Rows from block 3 of a small segmentation model, named by matrix and row number. Rows with one number belong to one channel. Each number is 128 + 24 x the weight over its row's rms, rounded and kept within 0 to 255. All counts start at 0. Numbers have three digits each. After the name is the row's rms in percent of the matrix's.
After each channel's rows are labels from the 100 images, of 14848, where the channel reaches its highest value: "patch colour" is the nearest of a few named colours to the mean colour under the peak. Only what is clearly more common there than usual is listed. The data: rendered dice on a table.
# convs0: first 3x3 conv (model.enc.1.1.convs.0.weight, 192x192x3x3, standardized in use, each kernel summed), inputs 0-191
# convs1: second 3x3 conv (model.enc.1.1.convs.1.weight, 192x192x3x3, standardized in use, transposed, each kernel summed), outputs 0-191

convs0.73 088:104126122110107156106129115133096112180106157154179103152123139084132126180166120137133178165165134207145127151136148115122130125120141128158130109124118107148150138098101120139120133123142114134108145126119166135105121159157134147130147138158119109119119153138098147115146105121111107174100119131150103161192147128118146105159162135153150127127145125147121176089146130120097133110122144083125131147166109131151078137097110119111103110081145114122134154129123100179131156102123151103096164147142138161167165128160121139142157101164123176166111085135144136138075165129106136109
convs1.73 095:129114112166110116127121158101120160101114120140107136122146125108151141128144153110167103091111144112093115079137082151159108082161078137148124159101116123157134098144126148080113147152095136113137131141136122110122122151084097142077141099127178148105148084112148134087111102108186182104151135093101135097132175137125172149110100121106133153144132156105106121115130110152139103095110072095165133081143121094119153102149105163136161110125164096097126108144096126112118153144098119140118155124104144116126108104133123093140092117109134154118129166109136118139159139130158102143
patch colour: brown

convs0.45 104:152134118148134145106119136088114155146128180119148115144125105105138087169149095105114212179084090116171154101117141158132123156113099159160110090124107135158148126136131111107144138153124125164152120114142136145135114091155129127152126132099143124127109116113085155170106088129149148139133133143140170167158130142130101105121150114134122152124158144140124122113096134140096125136120149111080123110143121152121116130156089131152118115156148157114120132161180074161141164155126181138143135130135158160161164115175129179127141100120133150156166099141159145102111152130167128149
convs1.45 104:107142136131132122187121114133140123158122194147149124140129150127145152129173158155133116087134128144161109163152130085152135130124121129101146148109161112130138120122122156118079136151145143079075158141141145112118134165097091116072184110145096139103133171115134118135186133144118126159140147162150090129149116114120138108117146158101139141119150091109102158137161124095147124135130120118194158115152145083143117162152157154128117091130188114123156122127136121146106170126170125113146123161156102106137110162130167131169104100133148164132138152147143137153132144167126136102
patch colour: black

convs0.116 098:140147107178080167128136100125112121120146148127173116104112121112132095166135116135120122154129135124132142150130171131149086114088129133155092155152118164156118145118126116148086145151156127142166140168114140108112106141080136125164129133092141116078159134105119131130133131113163133140146069112123083146168154141131132082127137105133115147138138129155097159171193118092123114158156159131143168105152122090142177145151128172110135109105143150130134153166124094122125153108126127157156151161130117103153101117123144154157147066091139147116116115101155144148084130156094120102
convs1.116 083:141110134154141088135104133111096111103098105171145134148136130135075140116150143136092100112122164167125119115145117119142124142114100137117140099141133101168147137145147106082133186108100132159141111176151126128138122179145099091112170154111163114163178132079118130120125094157121131145114155116129158113100149133129065133133155091112153170204126188117126144140103133094174135122131134109158112101169133136149125120118105118161112149155138136090046111120116128107141115108164147138134115136132149102126165107125116139113142117162105120132149120133116127125141145151095146110
patch colour: grey

convs0.96 087:138129075157142150126136127128132130134111141088122138115153141104106134173158134160155098126164108130092135128114173130160076111070137145116142127115118143144119146120121084090154112119119138137162177133119153113172096161117149161151129141100185150105147101115167156139118172154142133146133109114149149162096141137168122108154142092142139115117131152149119154152149136158130125133168133127140141099159103136150156129127122157128152117128157128111123169151132072092167148132121114140118135158150137122160146142123116151142166058147104164125168100132168112111070170122097130101
convs1.96 106:138114126135137140148140132100116147100145109119140114117137124137122156147098140101159115148109114159111124069097145118120121094130135140128164160147098145134093091109084130115147153137140143164140156134141170105117119160109157109137131113126150104128127143083138143130104139125202111111158140124091134147165119101127145135104134101140143117166136144116148108065129145111132151116121087107157136101129139135161130112149133096146168159112128110110150125175065096174135136107033127145115123086137143150127187132114146136107144120150138150157115132130131187101095124062136122128
patch colour: pink

convs0.84 132:123137099158069129136115161111098123131111137126133153097123097151139167145138198129175069137102141095122122105121146114150072102140151135151194142075082131149123137127128098150161149124098169160127172125121155084145148138114106111158129111090155111129122143135177110128118103127147134137133101090097127129089131138141106131109134136084106140126158133146154128110102118099161163102159094140137150140176097115138130125139124128132132101131190127118102139138110150092128151106107135159164112091118137137127138124131132138109135126125160171070130153122109105132136144159126095102
convs1.84 120:118100131140117094124130135128100126121118123112080098136112118147107139147115140136133177168063105135131154078082130162104124110144167104136146133132091094119149117122103110161145123140100151183144166098129171121115156128166149098152116100130105083119118095145148133155142122116153138100141125159119154143106116142113118176105116122160128123109112178090136097111128100133111164111134150092108126126095120156151122129124119073124141146138122107139115183127108142119160097107125108113116115064119126142149163095163097128076123145105121128126107146156096101089133131060125140162
patch colour: pink

convs0.71 115:099128135085083130169118140150098090113113097138111154132154118157106162140142156145155110128135154124137058155146103121130106144143156125122163127113182129098125100158168115180153137072136126116140144135161117115126149147112121114129123118122091153135167160140172126098134132120103136130098140098089092129101128119108102116116098145088093148143132068131157130110147074068162161090151111136121104132129120130094122140096139146143121127118155114151100125133098160117106132154123107111135140125093111108124103118120130099137090141130152123088140166134119138151163134184094108078
convs1.71 130:161117120118129135094104143102164130121149121107092103113124117097136107141111131122128123182101122093121167136081109185085144113118109142157106110164084143137135177107122126104120126165152141180159135120094133146114133052129117128160100148134103135127157064110110154137110115131108140116148081136122103110108175172103122139166089111144144106100108107122132115151145172135106112165121159098141130089100117129114155131119110082111130079158125144115101148147137117134077126121124113110145122109135115129128142094155108131146155117052133103097092121133115104135128141130137118148
patch colour: black

convs0.44 123:094151106123092137100114148094095102107107117130134125115155102131117156149107178134196130159143117103153123115128112151158137168137139124147176154092135122146113126140166132156170125117129145146134147080177117133122144114084102074155136100102161150102143167137173136147106098094149160123117105089102105129106118149120139136144121125067099159136129108126146124117100103109152151083155066150114144125182132133098121085095128153140103120105173130102113118124129139139110160146089150113135120121127120086128111126132109125093104134092148150102133150129127120151153149178137114114
convs1.44 102:163113099090164123114144158105107095111136149133111126114107131121091090129166172115101113138107119062134162101096133147090112131122132152119111130131112132113151134114135121115144087176140145142166158151078150116128134073139118154127116130163095141123144073110112138117118116124147133098130107145119118160130171134110167133128106146125153083104116095104128079128180118126107142129130161110158143107114085146169095142090153117104161100151139134125134162167124093102122168131144092088123139140169111129142127134171162120133141121091136140115107172107125127168127177176119144131
patch colour: grey

convs0.170 103:128124111147108145133149123118089168187110139174128120156134109101122114118166119091135193144112106115150130085148134174160098157103122144142124096079116133149147134171135100122151130130079139165154113108152113115118087129135143134139157129115122106135087119134143142155089101147171157162130134124142156153145131124146108120101124132152091133110120143126120128117093130139115102110113116106113116124144131159136115127141099134142150133170158143087093146168134104114135162159120153132155130123140185186164128089186137171096146110115100156109179089137165132133104164116158152117
convs1.170 105:150164148155132145132123112162180125215153186120126119125124168123157111140148117148142112126118130115152114176128135094136160129119145149121106146131147142116131112096139165151097090157137137079105157130095137125108114111097114141077159133160104161093120110118099126131154158143111136133108132136159090121167088125146138099133151146135112140069150058113117129133150149119130096168130140125163148133103084112148114167161156113089132099134163124137169108136121126138088146109141116089144150145132125134141048160118150124141130112110130150134117142118139141158109119142144127102
patch colour: black

convs0.182 087:135099144083084117113143131128104098124145097137144145147101126137179126149125128157139126148119167185129107147142115090062116163120132123145118092121176095085121121112132160155136114081136121160120165130102160114141145185114096142113099116105089107140125139135107121119151146094074133142128208115120100103128136126083093126131153117097143120160125119110102156108125115104135138110131119080130132105152128113140144150101107096154071157100117111122108118107109122137115096133118133129078128157067076120131158111150101143152110112132131165120130124125095120109111162138126121129
convs1.182 101:150142134099121147104088166117127104134135115121138094138111121093127151161156143110163151156118128105143157129112115148119123126130086157183134134112091201145114134145138073117124125130141161144134129141141130139105100071128164128143106185107113136082127127116158169107120146122106152135135090107112083109141171186148142094147065147131135110122169074150142126144149117150113108124134126150150159109115097114123138133105099130111129107137145141132116124167169118139098146123095144123111137118095186132156115127131152084157142123093140149102127091138158127167143158178143113120
patch colour: black

convs0.11 074:144128084148120179122085140107126120186162139152116116154134098097090112113164142114098165103114153155145145127151144121117132148119099153136123107121108154106145184079123129109133165131143141110125124152133101131110117121166139171143127192142088090147103078112136128144129142113152122137131086105175129146141180162125136116178143095135127108126112150136127163161139134152130121158136155100166122124124128139124108159124122118092119129127134142121093162148169103120110174140122174126099131108133187150177162121180173126153135111142131117129135109148134102134118177131144158143
convs1.11 080:143134148145129092148139109110118125078098133136164114087097137129110145130122153140102094113099138145090117070131141137120131130127093138126134130151149103143102095084112139102115127155131129128116129119093157143115102125076105079159153113144138114114146132085126146109113113150168124103154110096055120127159127098058111143109130115105117138128075123137104071091094158103159116131091092167139110089134109108120125092157113114134122086147129103108137128094085119122131126104127131123121128150141107093106152161114159142062143094112104113139127154087101147136123093110143117133
patch colour: black